Rows from block 5 of a small multi-label image tagger, named by matrix and row number. Rows with one number within an expert belong to one neuron, the router's apart. Each number is 128 + 32 x the weight over its row's rms, rounded and kept within 0 to 255. All counts start at 0. Numbers have three digits each.
After each expert's rows are labels from the 100 images, of 14976, where the router gives the expert most weight on average: "top examples" is what is common among them; "peak at" is the part of the image that holds the peak. Only what is clearly more common there than usual is listed. The data: seven-segment displays showing three digits.
# router: slot weights (model.blocks.5.mlp.router.weight, 16x192, trained with AdamW), inputs 0-95
# up: expert up (model.blocks.5.mlp.up, 16x96x192), inputs 0-95
# down: expert down (model.blocks.5.mlp.down, 16x192x96, transposed), outputs 0-95

# expert 1
router.1:117139119146106154149165193123101087127152148133147097113080176116121136093099112140115105118172090201119120168136147148099070111139186140143089157129080120089112157126141167171105144157165167108162073106145137137071109155200123171065159096121143125134109151197114062065085052073171145166
up.0:097161123109111142138132186166181172153158195130145091159068133106145074119151159089169131089174199135158153104171163104126144123087121130180111165081119184186126069154110166110130105169147097088058115184120129123114165113111113176093067120090114133158110129148122093115164108161128141082
down.0:121167108135151181151021165076125164096206124122166101104164135163113079130139108130074119148176074157097113112125116115140119139129096163173106053150089169113080166102148126133146115210108083106161106163078045130071107094130126094161129183145140159115107132107163168212133128085147145169
top examples: the digit 7; the digit 0; dark on pale; first digit: 7
peak at: bottom centre; centre

# expert 6
router.6:161151140169133153130105113100089122090165141130153115144131143079147155121100092153139114141146095168096152185148152137094151091146197128119071110120129087141119088118154185088119098205149167085154104131120130141067123197170176133102197111125092119072124153117109082107133084074144156190
up.0:132127149106213086177135162146149163098158103115076094146143130135131121139170182105130094060137113116181121141116126112179180072142050125155131125144130139110117136126108069163161127086171139134107158135106142132105094189166170082139146082130084122170082063154084078159111165183097087084
down.0:120092124147093152107112166080160061144197109116147086120134114103135106146133161079116136111154120111106133118133136111146120106154085108115144181105062096134149135128168174150201129167157152130107134190106132102145166170145114086122114123176031098094124138144115144107167099098174126148
top examples: dark on pale; the digit 3; the digit 7; third digit: 3
peak at: centre

# expert 9
router.9:144102081140149125115112092075132151103116085119202126054156136110140152146125121148155128179103157091105118128158169108207145125156090164148109123109106128146162144127108119152075105131150138127181116147100140090102136120094156142143128047075064104195098133053145124140155081144146221142
up.0:082140111158153113155126145169160115093084097120116153121054077112088111151185141103177135133168132174164103156079139118170080122142106205121143072091094109107130096125104123120160161158142043125101072182140147081147155095154122088108112076175125106175156123126118117114062144143131101137
down.0:145138166190142091141182099129114067146099142118097155173137121152123113077104130137168105172146179131130144142048124122079101138073090115128067122064162114157109159140098077160129142080105139141088180164109179084143105080121149139104140145143071118179178145120139109166127071136128080119
top examples: the digit 0; first digit: 0; third digit: 0; second digit: 0
peak at: middle right; middle left

# expert 14
router.14:145114115164128095100065091122089150101160134149119166098145165115137148099080151124104110166102104137135168148145108166128104204157126176115154138170164094124122105180090138187149140132097145076120122102090150067101121097130143068166136132117118146102142090088094198149142095090148147165
up.0:138133110161133079117094114202094136107153144165110140133065125158194101117154091155146175124169183113092143096188150207082125118112140118171115138132139120117157132201150101154105092098179165126142093068095161181128141148155090136101122143139193113107081159152078129087156121095054193152
down.0:122129161152167194137172156082151110153186146160097089093112071086139096117115126042091086140153090129148150143098120138122092122127147104012183143141073123125164133115147182166126138119089101112109135142125083089093105074131176083115168101180122098137144116111110108122088137128111101121
top examples: the digit 9; first digit: 9; the digit 5; third digit: 9
peak at: middle left; centre

# expert 2
router.2:120148100202160109139116145174111084115102171077173131081082173116093125125087089166152136171158153154119105144053136111139111160080115133158126071152099125079061127136152086142146152114176143135091149178096197093126108176154128102153106100180101151131081123130111111122044107111159142135
up.0:147141171089041158066112151130150110164150117130092062163125118104092137088090151150127147147143159062091112157158120085075173149157121169119193122130144151135124138152185113100172134179111160179098099114143162089103129125157177123138127070132105160134128087125144130124129085044087144144
down.0:114094041152140115154117128150098154151116074138079127130101141163133087132171119131086162150085066121094119182126095152188116120134130140103131121127072117166176138117119106186116170105116152127183138195100106139068091096162137039151101129175110111079076120124121170010152166131114163119
top examples: the digit 4; third digit: 4; first digit: 4; second digit: 4
peak at: bottom centre; bottom left

# expert 7
router.7:078152103140102187119091083122145195061146140132134102130133133128129134099181113133120104169175157129138147166169104197188095100180122140131137139118123179139143052088177131104095085179161148053101139101107136134133146114123205109164135065070088084124174110091084106142154085133114105153
up.0:138129092110123124188138120144187117154093088176134105103139136114159144164168080092135123109102182093164100122148171136088101143165126167153148120096120102147106112114104128084154100117141168115080121131152112120111180140145155160120088094159204117147123094094174130108170142174090079160
down.0:143122133085104161144165082125118119100141137116142165166169138131113139112111070163151141137067101161079193106123140099107118133119082109128065124143117081093144034102185090181080143202071090122137084090171117149084087169166098149108184139119110086088111128088148136073130098136105175126
top examples: the digit 8; white glow; third digit: 8; first digit: 8
peak at: middle left; centre

# expert 10
router.10:113125075127102129071165120095123133146107183130134167148163127110153139176129129138170155136106125109164164194118160145124139148078141099177126132106086148148063115130127034206163117137126128104160121160160135085098160177102170095157153144155117137142058055101123111083078146109098163166
up.0:143125087129130080157143130144199161094101126078148174211144147164102126143156136105105116135152104130101125165037137072149162138140104115154102160096134153096151095199185176186164112142092155146118120166109152155107123159161137151167053080120086090149143138092113136127089180139102074162
down.0:204159142191145127147106115148089064128117106145109150146128148085079099135115100134121073161040107122069167150168111108113120152152131131092126082114143120127141147138086144118099096130078112097145110130101079152165141064121143140128164117110195097115187173099171081131136147201150102121
top examples: the digit 2; third digit: 2; second digit: 2; green glow
peak at: middle right

# expert 3
router.3:112154102102126074111125106111169144107080165158140196166163141088166150121105120089179160094132151093153101129123129139140125144138144145125173177095146127175126171102119087141174104133065133099100132100219126038151112121115117095102163087148135151158111048081152126135118183067132130172
up.0:143110154144102102087173101141107072104105107130111052081133151135073041121074065113130128149101167061110097142141103117140082195115099168143188100140054149132150151121118160133127155124108065140120080116116161088033110106111164167077146130123166118107151071093169154137153077131149202163
down.0:150108159096167104149100137159118162143092209103155151116119146103147154115109162107168180141142083182156107126139159078168155102080146104149152181132111130176153114104136117110097161104113121159108102134139135159126115147105145159148121109130147167155112127113074156162091150137102098039
top examples: the digit 0; glare; second digit: 0; first digit: 0
peak at: centre; middle left

# expert 4
router.4:095166128103067130122126145166111085124148169074154159138103076139145122165173079125124140104108125123138180118113173115080183136122084050106140145116123127150140148109155117118143082102133132133124136174127108180107199147090073116112162161129132096107138139111170120135094163130086158101
up.0:089129151130132142169142061087158164157132110082077043142151167194156060120117154119119117118093124140086084141137161169159206155153168166147096132054113122119121100097213139201155124151120119131172096101114124078199094135138171138146122188095112144085113120065107156115159204134177165135
down.0:090094142200096127171120143126090122109065154142106110145163136094154132134229088136150130125151109118060099212146206113084092157108118143095141204163131137171114149125161092114134116120116093094169106123093125114141136124157172130074145073138130113191116137121124131114121128088081110135
top examples: the digit 1; third digit: 1; first digit: 1; second digit: 1
peak at: top right

# expert 5
router.5:140113101099144138118124092081125152152137077076195119091167102067151155169098116145142091162104134084086133149130119123134183160112090075112143117082097137189146142120122091104102132140173142104152133164140098156114135153112132137189135110101072101158095170072147081182117154104082159159
up.0:101120109123165206099095167140076112135141160090164172166103175138166112124109123133113116109149104172197109107143143117142133097124111072126180142092171177141136134109142178092172172135061179119168151125134132095105171078112096110129164160204191178137155137188171162079138165165141066108
down.0:148091119107110113124098129139140105109148142140137047139147090147167162133123124137116123123128127101121191095199154176081104087145129105042157131169144114158162130158136103112119092140114133115133177151067067112104155122142104179152136163106111109175138096162179097194154092136151125191
top examples: the digit 7; first digit: 7; third digit: 7; white glow
peak at: middle left

# expert 0
router.0:106134123176135127122111138136106103111106166083161159133152200046102194167122103135150143148127158141152107138050144109158070112100112160161144091101138125121083159128151107103155116098129144088113158160090170107131120158154170118151142106130104160100083120155059101161087118081114098119
up.0:131130159126111138151108186159089120158109111104158179143150155131135081174056145167097101078107152140055112124132117102076116154153136108078149112107140138070117130130095148175100117075135124133135122130145139154140155137105114090166136149157069128101122170091097156160122078142120063150
down.0:096172103138140128124084169084105155165173178219115094119134115080145159132149125156138117092142093155196130193089145099102147144090123168102081067163139130122151078058173151128111167167122125151137114144144106156185082095116146143094131137097149165152146081143089113145156144142116198141
top examples: the digit 4; third digit: 4; first digit: 4; second digit: 4
peak at: middle right; middle left

# expert 13
router.13:109146111090125158113104093170140158152140136128119063097112141148093119091140122175092094107118091177113130124080159124134092140164173188113151148123128084071184085123133162093164104168137172080091091107193131100132096103120162101158145075123115134117095141162092108059205100117148121106
up.0:107109076098129148113118139176110134166104133180160079093121195149104126188111144158127111112134108207114119197118099158171126125148096180093125098060133138147136112108149093138128091135121099167125093103126094149143082167113140095166101095136183092076147104090114105135172118140120158129
down.0:122135124126075175087180099144187119110156087132109172129156154215165119085108106164107151090136108060144146107168140110141178098130153165116151103109154124121089132076089118146138182122145129176090151126150132135209117131112120165138097132101093142091107171125131122115125210093163142161
top examples: the digit 3; the digit 5; third digit: 3; second digit: 3
peak at: bottom centre